A small class-conditioned image flow-matching model, trained from scratch: activation star_relu.
Rows from block 5 of a small class-conditioned image flow-matching model, named by matrix and row number. Rows with one number belong to one neuron. Each number is 500 + 40 x the weight over its row's rms, rounded and kept within 0 to 999. All counts start at 0. Numbers have three digits each.
After each neuron's rows are labels from the 100 images, of 14976 (inputs lightly noised), where the neuron reaches its highest value: "top examples" is what is common among them. Only what is clearly more common there than usual is listed. The data: small charts drawn from random numbers.
# fc1: MLP up (model.blocks.5.mlp.fc1.weight, 384x192), inputs 0-191
# fc2: MLP down (model.blocks.5.mlp.fc2.weight, 192x384, transposed), outputs 0-191

fc1.287:523540484437464559431489538481459473538474541457478426527541509444461500576587524486521485497498436493509485471431428531431554473600500488545480518516492523455499483475457486512459564485462593511503564427469500523461494497522492510483459447381450518466558504515504496482515506552474518485500540521491549531464480495541470534518434451514523486588550507473531488540491550456508486480532479451549480519503488501624514481508500476489506486584521521475500488529452489431500477468463473503555438572502505483527467511500473476506466655524483468509541521484493462590525544581549519474
fc2.287:479449462474506506490480486475500498546483504452482542507536553512492471480505510491392572503524551483454525511443474526374529558430575486481498603449483496519544534473536550533522542535509539490552537525538488535473512502512537507494418516449437530543525516477523500504465470544468515519539510551551451499541481617486542550491566501483486495445500514550501526510518486517538534452459496544486538415515501506499428423480493522515428538524492483468487515510429470424543498489491567448591482443560454431544455468482489494532562472475494465496478539570484517601505573536544564497
top examples: dark theme; scatter plot

fc1.360:500458471513450578487532578443413494575503535487543454488498512490517564562445533481543513620588454572510463490423461608481586536482460514580463561429490494488474494499453538503542519473473481523489590463524477522539494547532488495499483504459517489511478459460471491526456563518502530468461514490513511533469524489540554433502451431519502561519470470539470440536483481513519474560462484486535447499546447510603478499478514434506485496447507528460501456474492455524515519496457469456629470515459511487505514493530480492527455489438545465496513490508500509525407515511496416525
fc2.360:508535500541446474456461675526485554541511478507483532453554555509464534465543488499482533471516531550498498529472492517477513502454456514507536534596490495589483548497509457473484449538473539461453547483460516472481535549495456478455490462445452470507431513576514479474473483459535572549485471477488544509550450469471547399506542471472479467459549535483499508438501490537481488491524486562510463476502456498486413510476553631535497490462501493528482504488446489513529450616494527486483601463518512493491491493508497505480428447598573464491511471490505452529538539479532433501
top examples: ring chart; scatter plot

fc1.147:488518477527450502496435564535505460478426516494467468460506485550595533509489524406473532446492583477475535561519516543543546497462520488483483437512495578491528539399515515522553434516550477451504497539487486498589499536414493510487488468482518504431466494502444491475492510525547459532444501502525527545522526547500552496522502469501415527495517522478540531557500519557558436491617516440506516524472526573404476529503434561463476545525570471505554517484476492479508498515540445439527494509449444484421536493450460470492448452556599543459515515486506455506482582484501475507
fc2.147:515585508537508566462487545518535525486520492506484413517508477482496557519485424513488525523482462461523473513532518480492491448456428556504516470536475530554533365477468569460512475501460440550431491463485410527518497507510468483461465491481568535509498611487452479532551519537502427402476554471467543607485592470525513551478533527511594512488455482472479490486497458540483457515475546561501541530527461472558507474482480457400565528479479414488498512563509536525538485505547489504515564441517515469493495510455526569453493523490504557497515460484523463448487460484512567455
top examples: grid lines; stacked bars

fc1.365:445410449505525445484475520552469457574439495513523531532505484526472538476411524464578504492536513525512476497480444472458521576420539525547502449459485490494451450550436540428541503471558480482516585569493510537468465479435550430451522448473475486523551538479462558480518545563520534402585462458479503500490489519531478467461580521550464488495483422494507575475453427477449481519546480511537532538498503550471503490504524454474502541512455511479489501527421501446576474575533513517554557441459536528481484473510452428537482516523475518490439497431488510532519509570498489500
fc2.365:487509533516536543391502582430531473513547438413483495514544517531573486528519525513475482506526468485560502490482508615453482494570482532426475531507551509497514518522507471601440533507519530543507534532436484576429509528489457561482553543484469530497521469548453459494494513504491445487539497452476464456479470480534594565457551544515430529553489590472539517545524519501497539519515537482463469468487469519534465447493473542533477482425563545531519470458563501451472479555485528502593504530477534545450528493449466525484402448493516467473521513456439519495415537527539507500
top examples: ring chart; pie chart

fc1.130:546532472509496522550504500573463517499465476519563456529606489531568494567513546494552531436518493535459467505530510480481511470486434499533558448582439515542449499553519475487449564431523538458477579542555456506501438497455579467514486555548568456467493526567472529479557544455478478486493514484439536415486616518476476501464554518399514547498478511535522454536551576429539515500456482550547456477489495540518480489506493484503495535488452418492470488507433466506521504470474498489515512521480524507486484544560474583503534439410467589433464483479514507506498505488467499478
fc2.130:488521470515506504508448522455572558465467512486427478458434476496469579435493395507430454519535509550408496452508497454545515480527443545463440477458496480402507489472487546460456497539508510501550530470457496470449514469432456530518475476487520556544515432426417520476480523448496494474509501422493460435577419526472498536489468522603502499514491493537532523516501447468593422429548496531490511491521588496488462512510545527499493450485511404536457541528526506537477498505500562461480487481516472490470502430476464457521496503541490500455445444536536547499451519453443467450
top examples: ring chart; dark theme

fc1.26:531395506504489465478478541523479520523557465577495517486512455541544529524463555471490526446426440460484478469537587520533515478565481517548508471568459463498508443531396524445452557460459489452524548502469542448482506453545532509538561551465550490422482503423515528421540524495511486531562476431461526537533486489504477533458518485470497448499518518458486443545447460521524479550555466485502557464456481395546495496549507563450473497541448516521610493407483458475466470489489458500516488481553485408518493456522539477479537516458527475483482517515459519497473406571489513505
fc2.26:515565550514529494387505513519549485580401452505478497498480476540520556496496513500511494510533580455463542543478566494530497549448453544590472513477484493524499529570533495544530529561474451530452486544485456569450455474478462587503538442474490514626460549575493426505459470489444478535508530449524526546525498495547462520487520467525575551486471470522460594441473519501514523537450512467481523502509522553475536468503442504439469500504533488510417520499477453499502546473434511526485466491466524519513603575481469454547564492512528503526530577510495496461545426528479474503
top examples: pie chart

fc1.113:514490464521495549587521429562494471492538484521469508441507489513523432483499520555424420555525459556483477472466475589566404537529411407514451466526512533485510515529506503521540492502606450499545484496523463463526494485524563527460443526466523529448495543476496474500478500494474505520512475523493513531493472527538433539503505564485518467437459534493511487484513486435500491474484466492445496520422538533490549533495458420472426538457405466492500513528476521493512542457464452544520498466507474519520500515590522460483569550382531501471578476479519509494515499470414620464
fc2.113:519550492571499463480516457424478494439528489440534492575394535470519458558495585462519567516495425509436468520463429416581486480449499487511528524499526512492485487516465538483501519438504438576500540430494534460519538484507482524484511473531514506495519508461504525531461512483509537496440519483503504494551470466487472590460496455499497518480474521473484486432489524486508470521451441508505505492490526524429546458521420446444524463490519501453457542460571487450500467410545485479518477538564524554466570503434547465507558452561407475514602495523494454467435478396470499544
top examples: dark theme; one colour; lollipop chart

fc1.226:542477476455481498502512537518505526481430546502541496471494500472518466489541486459476550538508552448485512466483583483478537591492431500501529520479441478559445537488470574505476486513527535456474556435509497456477536446491507579516529531493560489538552471488504465493448457551465579522483464427561485492592443402499516519494529525501432615480593548449510470520496461446521472501538504497522554534527452554471508408513483552548479502508474487489492426552520458570524482526490482546493484488513535524527480455487436520598418486509520523552463474456446586501483475553503417508
fc2.226:489488457474527483508487496484512559523504554473512495506438453472491535527470527528488438475441444456493478567488584499428551419509433591559478462529477578480524460551464510445563490562526526499484547527481482550503457476494500597505509463480493464418519456508494502503529508541474455525469560433541509511445498517521437479406513473462442383467442475497449444501495499493439560526470581488486466530505533465494474497493555573535480498473501538493493536565449466560522483491465514538553458532509466496496499608463421539396481527532534565504505519526542491508521494508487458560
top examples: dark theme; lollipop chart

fc1.275:522463464463445494385519492467512472429532505534539517530551478461425480438449557472478448396532564473485496487420492482492530529494499465504573453530544519519548578448531541462482479445557492500485535482423455515513488506453529466506627500392467528446493486478438450498492476482484534470558507516488570436499518460497509520418523485515519485489491493566509515483589482478473543508446496535448501491510468499539568466553493463486470495553524502462493532495473423506500533489473547471528510503495475551450486528558569487567489520488530500472424516427541443533469503563429444497
fc2.275:511521487432491472527552544541440487537512354504464525459513504485521451494459530502518454537494481482484462495456511509477503502490427563453467519507507466497549422481473591600419515513452494510520494440455508467529448516487400586481525506468508490547483451452476492539500489508462408506537505509505486538518444538504487530473486505527493507482541502501506427448493542501445424437561459494536527520522496446534579470485507534468566555491520404531484461437472494530445522473457520437592523532474523499493414525508546493536525446526463466488533534435412488431489479514443478504
top examples: ring chart; items: eight; pie chart

fc1.218:507408521493467407500580498542515464485541534498397484435516455506526473470446501572523443502520491397464516512522573512499444480511516468498491479510536547536572443473470478515591494515516554481442520480515521511573481505465497544556598499523536546517456435529494539526521495467488488407585525499461549522484500503431527505461501407535522412500507515502526511493434504466449479534441505519522507501435427497491482511520588489576508503585516479506521512476483595478470528520461493460481490495543517513469474413496416495474534553511517505493484534479459560543424484491522476476
fc2.218:535558502577513483492439520470473473483500565494599516524520489510471507501511470376451538525544483426472522516512528459458486504442489523475488497505529626458427506503460545485443482442534552527562458466486503505487521460458479547509584473571560486428519430476489464557462499508486573459489461548522530459517488473494479516472483444451521540502507532498499473502492502482548513491596439500406525443478555454497528499552473538592471513539449416446507480541550564507554492462495450463450507514595523545473579565521458509495567473487505493489521479482529516534526525471485493486
top examples: dark theme; heat grid

fc1.106:555505445457532509441548542503526526498452481517500446428429498465586463486545508581498547546470483485467576544430524598472434500510482522477442469579491518458506467561483538539446483487539513540437484490490526529531475482596496554534454539443461488459516567515495551471462546437466502555559516504511518507470479475481525449473539533440483469479490531503535524478488538524492505470566485528490488555499448511513454454521524472469520457482530469458433577421478446457549445518465540496494480541544484560402508486456546479519552529571518586486501549574544458477461425486507485517
fc2.106:514449437436535559540475499444526584572541539540553550554499513503475489549502536475488493479521600517451600514439436398490510488522480522482542484434516412555453530561500497480539479498492502486509470464517475419574565426532500509509463487427537453554522570477459522513534477538515508552582476484522482505537520544507510496508500516536494506506503425474483488539504437516438479491473495441510525529531479438480523475500529454533485560459454488505522454442526458461408528480524545493509517463570518487517460505511555532517553465468506530462582563414448522455510446450522540506
top examples: dark theme

fc1.225:461511537492551530469560516507471486509483485556470540526455414466449547497563523486523495561587525459531520504505488513533507476510490596547481509517465499475459558451467492566514534483516458486554460516489518480503577525529433557450510512465497485510474477547528465435483451511485539581462513542472554516510506537528483513525553451500522518533521457470513432494492534533554451508514492580526521479422552554571562512547450450474495488524515551513516601566562470471448445492408486543567527531523495510495523445515480552378506536444491464452533464582444458513578544494533538534
fc2.225:503468453492464491537457536499436576440512491510538480538482519478491526465530498520574505546542514474420553507528496450499495538486527561472565480447470496492508459459545525490515501493463414542500476437516569442516454515489455522472457517557563442472492486492548559496510437445489540543452475533457513541422503506531476536515452520523520418494480481436529553460501449501542534596525468454431459452527518519438459466541530515500495484453425501473445462512517420472525483370469443449555488488573471494604483530538430448446485468472491584518495505542487524478521488526483563491
top examples: dark theme; horizontal bar chart

fc1.63:480501431495454438473462486578554519499500545514571489537517469463516552512497514529566559539534475439473480467479457520479524507505441514519489480486535431492414516455546599567446525529502505486533553504499442466564492488493497475410486474467514463518548555444403550539534514520532441533536517511442509498508510463456489467532539507449482511447499477524572529558497547500498552506492535450501493508535585532489480529470483461539576588489561513464507514570552481507529417534528532553480482575527502479531514566552524496445508486470460511578569419499454468496494598507442478551
fc2.63:518521493485509470518496447539544521474542471510350576487449521541516574513514504522450461531528507390428549454438571518477440540503449486458503481512504496440513544496554468524475485463474450492519545506565438510514571531541502482433555534442496483489531571493508459488474519483487529546525505464499497533550479486499534505511532510511503526523513507515506557500482434548532474557556467539561518568532512519492513538436530441508509392519485528437517510551524484528440553505486479611492509454460509487437507458381553551480503537484476519537448496421538521504531489515482466590
top examples: pie chart; items: eight

fc1.263:526494433535488556523553596494540569453444516486500537455503520471576465450468523508503562465532465443573453448518487521505457480456485507457554471457442453518470523539521455492511552523547419441531467506471449479489449546517445478511451479524523481522479496518497391492496570483522488450469504526537515445511559468510496509468476572420517541501518508424496517539516505489528513531467535485544572550492515566500470535487409532442492527433535473390450513553543427503524547614491423499507548486477507547515533487494502534455522517512455566509554498491513541452529523527432510453
fc2.263:514559447479429493384445568481456550472505504451553475513483468450423568539460461447537496436511547451510504626506482446529484518466498537498531510449478459571472477541517496478507531481495437547514481485487501532494515471453511477420450481513470504461438496523374553470459508537591472506471534497484412443520491530499522446510504579511478502494519498440457486542503508438437508513500481489476445458474459514485565515467520539466525568482527520457523481532430505517434531495492487463472536469537453428485491555514472498492439535477493481431563486555461503491499526549508477398
top examples: dark theme; flat; falling

fc1.229:465411446549468512437459499459480501500463503473520524453557458506494465526498544488517493550557506516479554561482494494463540491586479457546449548588484468507497460470507433493505534446562516490476577538484526488443482477367535518468463498436484434466510443503441481507472577493562548464520483515517543506490570515508476496493472501502474506493563506575514538554475522492544486570541536496531541419488381493555500476529405500482408462445537498548494494522475458568482443482503477490467483500438545569447506463585505534485486537545485538495562503475506447481476479523473442501
fc2.229:547525495481511545463511537497545500434502490564535458519425589471538574486492566493532556416494464502524461445491431532498459443540560528563570534457509475490556478516535539567493520521499539408543486456518560499501486431486468473487483539577497481507511499502472555569484557492544515506495517500465516546508488509514511419442483514463498418489458463476556454552501553460525499497469520486490548532525453497487454458620543487481523480551495504579497531483644553487492531532516520489447490449485532425512490503505497522472578489488503562519561472518513523580433501512510527439
top examples: pie chart; ring chart; items: eight